config.yaml
model: "image VAE"
dataset: "made-up ball-and-stick molecule models"
train_examples: 195000
image_size: 64
crop_scale_min: 1
horizontal_flip: true
translate: 0.12
color_jitter: 0.2
bottleneck: "kl"
downsampling_factor: 8
encoder_arch: "resnet_bottleneck"
encoder_norm: "batchnorm"
encoder_activation: "relu"
encoder_padding_mode: "reflect"
encoder_depths: [3, 3, 3]
encoder_kernel_size: 3
encoder_stem: "single"
encoder_avg_pool_shortcut: true
encoder_widths: [192, 336, 576]
loss: "l1"
latent_channels: 4
decoder_norm: "groupnorm"
decoder_activation: "relu"
decoder_weight_standardization: true
decoder_widths: [64, 128, 256, 256]
decoder_blocks_per_level: 2
decoder_block: "sep"
decoder_attention: false
decoder_upsampling: "pixel_shuffle"
kl_weight: 0.001
init: "trunc_normal_002"
residual_init: "none"
optimizer: "nadamw"
lr: 0.0035
beta1: 0.8
beta2: 0.999
eps: 1e-06
grad_clip: 3.0
steps: 9500
batch_size: 128
epochs: 6.2
lr_schedule: "cosine"
final_lr_fraction: 0.05
warmup_steps: 190
weight_decay: 0.3
Rows from block 8 of the encoder, named by matrix and row number. Rows with one number belong to one channel. Each number is 128 + 32 x the weight over the matrix's rms, rounded and kept within 0 to 255. All counts start at 0. Numbers have three digits each.
# convs1: 3x3 conv (encoder.blocks.8.convs.1.weight, 144x144x3x3), inputs 40-49, a 3x3 kernel for each
# convs2: expand pointwise conv (encoder.blocks.8.convs.2.weight, 576x144x1x1, transposed), outputs 332-414
convs1.0:072074072067084065057057062110100107102118100100088099089094092094131130083106112109151112124147068132140129084084078079092073067066072136140151126147147116134145133167122142198131120141113111116119114128117114117118091098106093116096095098105117137109126162104125144129
convs2.0:088141104067138095113064163055108139133097082109143054111153138123112128061105123129124104083082163084112122136000140121142107089095098150150101134088134102079106145114139121090124115073065132119082136066098097135087116102129145102105100069113101108
convs1.1:163164170158137169163161164153155156156159159154158155098111091094090091095095093116094111107107107117090113153156156149134156152155153072075078071065076075078074153158159153175158147163152156158155157159158155160156166164166176170168175182171089081091077075098082084083
convs2.1:132158135127137102161127140100152136100096137097122145156124128140177161091146118169151141150192089132130101132170141152147142150150136081122152149190153135146102180166128109103106125169143084126109145221092123155135137128127160147133151214105141129
convs1.2:196201182207216190169187177182172169171171162163163162255240244205220225235230248112090153119130159152123187213211189205210195178197179175098124120150090141146122211152186167155146178152207155154150158160146148153147120129135144140121133119129075070081096113118134145117
convs2.2:073160134095112094165115128108123116126103152068102150174111133113160095162171127198098195121208109134166056077155168104102106140133123028167141131148176109080089217122120075090059130101082156122087181109029098125121126096125178081152063207005113084
convs1.3:110116100131137124130142124117126119118118118108116107155165135146169146149151146162123143166133165178131185095105087114116104113126102090096088102119109101137073144143147177209173152197146139142137140140139134138134148148148163173157149158155137119132139124142141168149
convs2.3:195145161133139114162102143134095162102137128113120145168131139135123151144140127147097073158088119128118114133117176128161142090119100103066076107177155125210107158155098111136133176209191102102128144209071093122140125125127151108136143152089125097
convs1.4:175174180157133168177173179142143147138140144140141145073098063077068075066080056105083093098097089104078089167168169151127158167171169072068078076065085076101074146146151137160147152180146153153154149147153150153155172172167185181175182192179070057073049067067066070064
convs2.4:115165138122148100164127131099154152105097144103128155159129133141194154111158130160152137162199091130131105137161148157154143149150137093103152168192150144122107177165112111104105122146119069126115149247104127153129134123124173163134153255109144137
convs1.5:147141143137138137143142144138142134140159136134144132130127127155167158144148128108134113161110166122124109143137138132132132139137138112163107162192151100154101109152101116188119071124096135140130140157134134142131130124129120124120125124126137153144154171164145149130
convs2.5:156145143095096101154157199125095187102073113094181156159169150165149071158120113174137093140130166128134155165125174154142106097072113106148086159145151087153102175151098152088160168148153161115080164099126131182150104140115180167136151134094098080
convs1.6:139128145130117138147144157143149144142160148137149143125119125151156154141144130102150113152118170122130114138127143130121136146142153088133090133189143082145107085134100112196145068143105133141135136153140132141135123118124118117118124125128119137134133164160130137128
convs2.6:152144136100091102150145200131098177100074136096188155163175153156143064149113103167124096140116164114119149180127170140143093097076113098151088142160162086152080146140103151094154163145153173114086147094117112158154107144112150152138144130103087069
convs1.7:101121101114193121121146125129128124134111112131129123116117126124129116124124140187185166154246188196144173081107089107149111103130105062047071122106069100149075093102088143237098110150098139134127138129119137137126143135145143190139138144147172189103158217117138171127
convs2.7:165137155141120111167096128163083131107144117119124134144138135139095161146119121156059124149107115134133120139165176117147148099103107093091100086190170152192113143136136111142138192236178161111137150131090109123150130137136133098135145124105118104
convs1.8:149146144144150141144146144133155132155185155133157131142147145164176160150163142122141125159143166127142122149145144142149139143144143107148111150167136097136101116138104115182117085115106126140127140165140127141126113109109108112108112113115127136129136163149134137130
convs2.8:147145139099092101155152173130097194100072109096189157159173149176148045156112103167131099137122161119130163169120175147144091100062111088147092150139155086145096149135109157086165163132144172115087150093123129175150106153111143166134153133104093070
convs1.9:129129126128127126128129127121131119127142128118128122126135121134143138127131123103096104123111129116111114128127125126126124126127126097106095107139101094106098096099085086165076072084076125129124128137127124128125129127127129127126127126128118115117121135122119118115
convs2.9:149143139118095101154157139149101171102076100093199144163182161170149064160109126149126086144107167117114171189136169141152104094089109097145100148140162095150089119123110158104178159134148168109093161110115131160158114164112148167140154129107082086
convs1.10:120120126123132125126130131146134144139130140148142152133130150143152149141142144128175123166181152116146105121121125125131124128130132098109093117140091095107096091122065112183065069081057141137140141143140143141143121119126121127123125123129131145118151163121129145111
convs2.10:152137166108093101147136190137100151096082113095166147168181162142129111152103101145089080138109146105125137175126150145129117094073112101142077114164163101152093127132135134112161163156154182108097158103113106153148110162119147139140154145105079078
convs1.11:136137131135134132133135132140143133143151142134142134136142134146144141139149137119115122127129127115118120134134130133132131132132131095105109096131099094096106089109088091183088074076077127130122132141131125131125112110108110108110111110111104113116118146124115123118
convs2.11:150143153104087099152153145148101154098078094093186135169183170177146084163097115143121086143093156098102167186143165137147083096078106085141098137134172093149080102119122161106180155139145171107092158109115119157159114166112132155139156123118076082
convs1.12:178175190171137184178172178134139141138143145137144140073090053073067065067071055110088105091102097108065098155160162151126158155160155072076082077076086079086072164161175157188160149176150145147145147149150144150145171168173185171177181190176072075071061065089071077060
convs2.12:130161140127150104162128132100150147106100147100127155166126129140181150100153123163149141157197093134133104137160144151153144144150133092110153159190153147144109175165124111109108135173140079124114151222096124152134130128127163148133156228103140122
convs1.13:131124130127123126136140132150149141152151147151150145141128148153150145146149145147198147132162144122133123132124128129132123136132128096113102120163113104116109107130090121243115087104078135137130140146137136139133113110118105095116108124122136171137131164157142156155
convs2.13:146138149093088094147139160141103156097084120105180149164183144134144103158091087135082099137100149100122144181121168143138081109059115078142094113162183082145087096124128143104141150124142202120106116078109100155141113134114123143145141119120079052
convs1.14:146143140150161138154156143119137121128157132109140118149148157188184157172190146146163155109108149146207146145141141147154135151146139088105112205152105099115066162174153130206141092101099119131121128153129117136124119117113116119120115123121136146144124163167137152143
convs2.14:139146151111094098158149195141091175095073101090166154159176151164141062155120102175120109141105155087128169172125172149139095093077099082130098145131177094138088121141096169115163147114137147107093156100105125177156097173116146157130161122104085044
convs1.15:097109092097117094075085083116102112106124099099085098068077061073100100083087099139163112105147047148142133115121104115128107091100100151126144110171124123123139130137114089155074098108094115116127116121116117115121124130153131131131128128142116123094099144076119130135
convs2.15:044090146104155127099115165091118117147110079124144068041156164139116170095127137141136142092104176121138141093000097154104143083092092137239115162080118136051135062092124135132113113045058139123106147077174132117099112148143124104091118068111121114
convs1.16:075077073078092070066068066112101110108121106107098104095103103102139138092110117107159103129155056133153127089087082089098080078076078145140161121147146116126146132165120138200124111133103105109115109125114110112115080085093084110087084086091112136102127168099120147120
convs2.16:079146107053139093081064171049110135126099074090151039099157134127106141043085119130126102085071188070103127137000128126151112088071093161147078125084134106077102140117146126081140120065067135116070140066088095148096112103126152106105110066116090106
convs1.17:134132132132139128137136136149146145146147147146149143139122140146138139146142132138176149142143128129142128135133130134136128138134136118118110144121129129126133111156109143242146117148125141143140144153143142145140118126122125150129130135131125142135141184144132158138
convs2.17:148139149087093089141131164138101150087085106090182139162202154146141102154096091151115094140083153075114139183127157143143076094069107075135084126155169092140054091131117142105151154130140170118085149102107092147151109150113138137142140135114068051
convs1.18:140139140139145135143140142157156152155154153152154146148132150158146150159155143145181152147153140123141124139137136139142134143136141109118113135121128119121126109154112144247152104130118141144140144154143142145138107115114112140120118124123135147139146182148134162136
convs2.18:148139146088091089143134158137103154090082106092184143165195152150142095155099094151116090138091156073116141180129160139139079099070107078136088128156163091143063100131119143102154154136141172119088145098108097150153109145113130142142145130114072055
convs1.19:152152158148131160152154157156161159163169168154165156147165135143139139135134125125097123116131121123102123143148146142128150141147145079083080074066077074078071167172169171199177159171162161162159164166163160166161162160163174171166173181171100090105084079105080082085
convs2.19:133145143125136099161123145102144131104094130085118138145115129146172165085143116166157133143181084131132103122166147156137139150151134067132145149164145127137098183164130113098113124176132084128098142205086128164139138126131155154131148221112149136
convs1.20:131123137121097120135126139113114108119125117114119115113132128135128137127134126127146133128106129138142134130123134123105123135125137064079074078130088067083085071100064084147080067089069119122117125134123121125120127127121128125126129133121134134144124133143130142131
convs2.20:138150138132099091154157184160100156107094117097187154148184174162143132159112127174111105147095170121115175185155160133153116088103107089142106146149177113140059115132115166129168161132138179106113157095104131147148114175114150158138149116115078072
convs1.21:136135130130112135132126127130141128138131137132135127120119106114125115118120126169126177163113193176121183123127119118103122118119115085104091101089118083117089153178166174182191143190160137141134141143141134137131148152145161161154149158143155149164151103187140150140
convs2.21:174137147136115119162079149149098156102141132114118147115132134135115163130117128163108079141080124127106113128134174133161144098104090115076083109179145114192112160154104111140135166224179112107132133190079094125137129127127151116131145156103123114
convs1.22:164148192157112159134118163106108101109118108098112105120156125137128129131139130151140168173099123211188212173145184158131167144124159109140117092144116136168111174159209222193255172178174107108101109111102104110105114128128135114145106107119086089140086080095106139137
convs2.22:135140186150126077125171191148111115097140107082113137134138200142143180146120147176131100162087143132128145090210138124135148063086105063136118180147133119142104116160096134147132123129130123124107171204099184124160121129129168155146124099142110104
convs1.23:160155156154153153159158159137137136148163137146148133144140143175171165166165146144171160163145179164158143160155157155153154160160159131171132180163171141175145134170131154183164133167156133135132150165138147148134128128125123129122126129126159172165155166176166161163
convs2.23:128143141090111089155149178125099188103098114090168162142159155151153102151138116177116116138126156109146145149132169150136114103076106082134084161127160103129107148147100138107148169125130149109104151093117131168139105147119155153137145133095096077
convs1.24:131129129120101129128122127119130115125121122119121114124134110121153118112123122155116165156131182177131182114118111102080106113115110079093083098085115082121085142162162160170173136196154134137131137138137131134129134137131151149139140147131148142159138106187142154144
convs2.24:179150159135120123163094140137100161104137136114122152125135145129122153143133124157092068145093124127111110133124180131167145098108104123062079109178153109193105173157100108132131165220171108107128137192074094125139130119126156116134144135098126109
convs1.25:140127138135126130140141137157154145155159148151152145143137144156158149146151141122201137138166153121127122143127137137137125142136133093116099134176123108136112109138110139255132097123099139142131141153139135140131110104115102088113103119117141193153141180188159184171
convs2.25:146139148094094089149140168138102170101085121100174153164180141140146108159100092138090100137105150103123143182121172150141089100064114081144095121154182084145089106126124146098140153123142194117105132091110105154147113132109137143146139121117082050
convs1.26:140137137134135135138139139132145131137159141127148135129128131152162158142150140094116099145120159113129107137133135131131132135135136097131093135171127083137100092119082099169099060101081128135127133153137126140130118113118110114112117116118125138126142163149128137118
convs2.26:154139145116093109155148187133102172100078116103190155160174154165145067150115116161128091142117160128125156172125170144142098100079111102155091147153149090154093145137104154101164162145156176118090155100120121161157108149115149158135149132097091074
convs1.27:135137132134135132133135132141154138152172153135150129144165149166166152145157140116107117118129128122129124136136132134134132134135132086104103116125108082100097075095074076146073051065070127143126140169140123136116117119115116122118116121116097103107110135128113121116
convs2.27:142138139116087102154152146148099169102075090103200146158182159166144047163108121155130096142100158123125187178128167150142083097076112080147097140129162093142098119121120174102173160127140174109103146093119130180141109184113124168133156132125085078
convs1.28:171169174170149173182174179115116121117122122118120120097122088088048092081088076099091103093110099093059083152158157154137159160171163073081085083075087083089079152141145137172135137160139127128131129130132127132131163158163176165165172179170069077064071072081082079064
convs2.28:106163132127152103161124133097143142111101151092128157171124123133178154108155123166148145157205103134131096133161145142148142140151132093110154151209162154115109180163124103109102142138116086119104150197088120144127126124128159131135150208090141117
convs1.29:069078065077135075066071060114095106091111077118076107041052030082110097059091077124172112082147108105172104088086088089142076083079077127161128232222158114163143155094133151154089146124119124123127121122117129116125096086104083059111095091118099139078063113089091065133
convs2.29:063164091124115093090108064078113126148121121155173094115130108075089082088126119134148211070161205126131085105050126066111107113102087139195132078099124091066121172111171094103083108018053187104137126098079132114060130088139119062116024039128142073
convs1.30:079077073079084067066065067106090101099110093095083093075079078083118112075093098093165099110134038118131112095088083093094078079077080118121130103160131100113123121164117129210123111132103103107112107121110108109111097104114105122102106106112087120080106158086104135111
convs2.30:061126123093134114102085174066105127137099066101142032068153164122112162067113139140131122084086181107113123118000123126127121082084096151181108148084131112056109135112129123091119108053047134116070144070107104127093115118133141099101108050108102109
convs1.31:175172180153126167182172181134133140134134138136138140067097058070051071059074047111089104103107100106078093174178177151118161176185178071070078076060085077099072141142148131162143147184142148148151146144150148151152173173167187182176185195180064052066044065068063066059
convs2.31:111166136123145103162127131101152149107097145100130156160128131142190154111159127162150138160199097131131103135162147154151143150151135095104152164195151146118108178165115110106106125142116074125112148236102126150132133124126169157134155254108144133
convs1.32:138137137138144132143140140152150148148149147146149143148131149158148150162156144140180153149146132131143127140138134140141132146139142113120106138117133121125121109151106141232145113143114143146141147157145143147140110120120116146125121125126130144137148186148138172134
convs2.32:147136153076090083144133158136101158094088110074178141162198159145146100153102099144116093137093154081115140174130157151138075097067106073134082129157176092140072093130123140105148156133139171111100145100109099151145110153115128143142139135112070056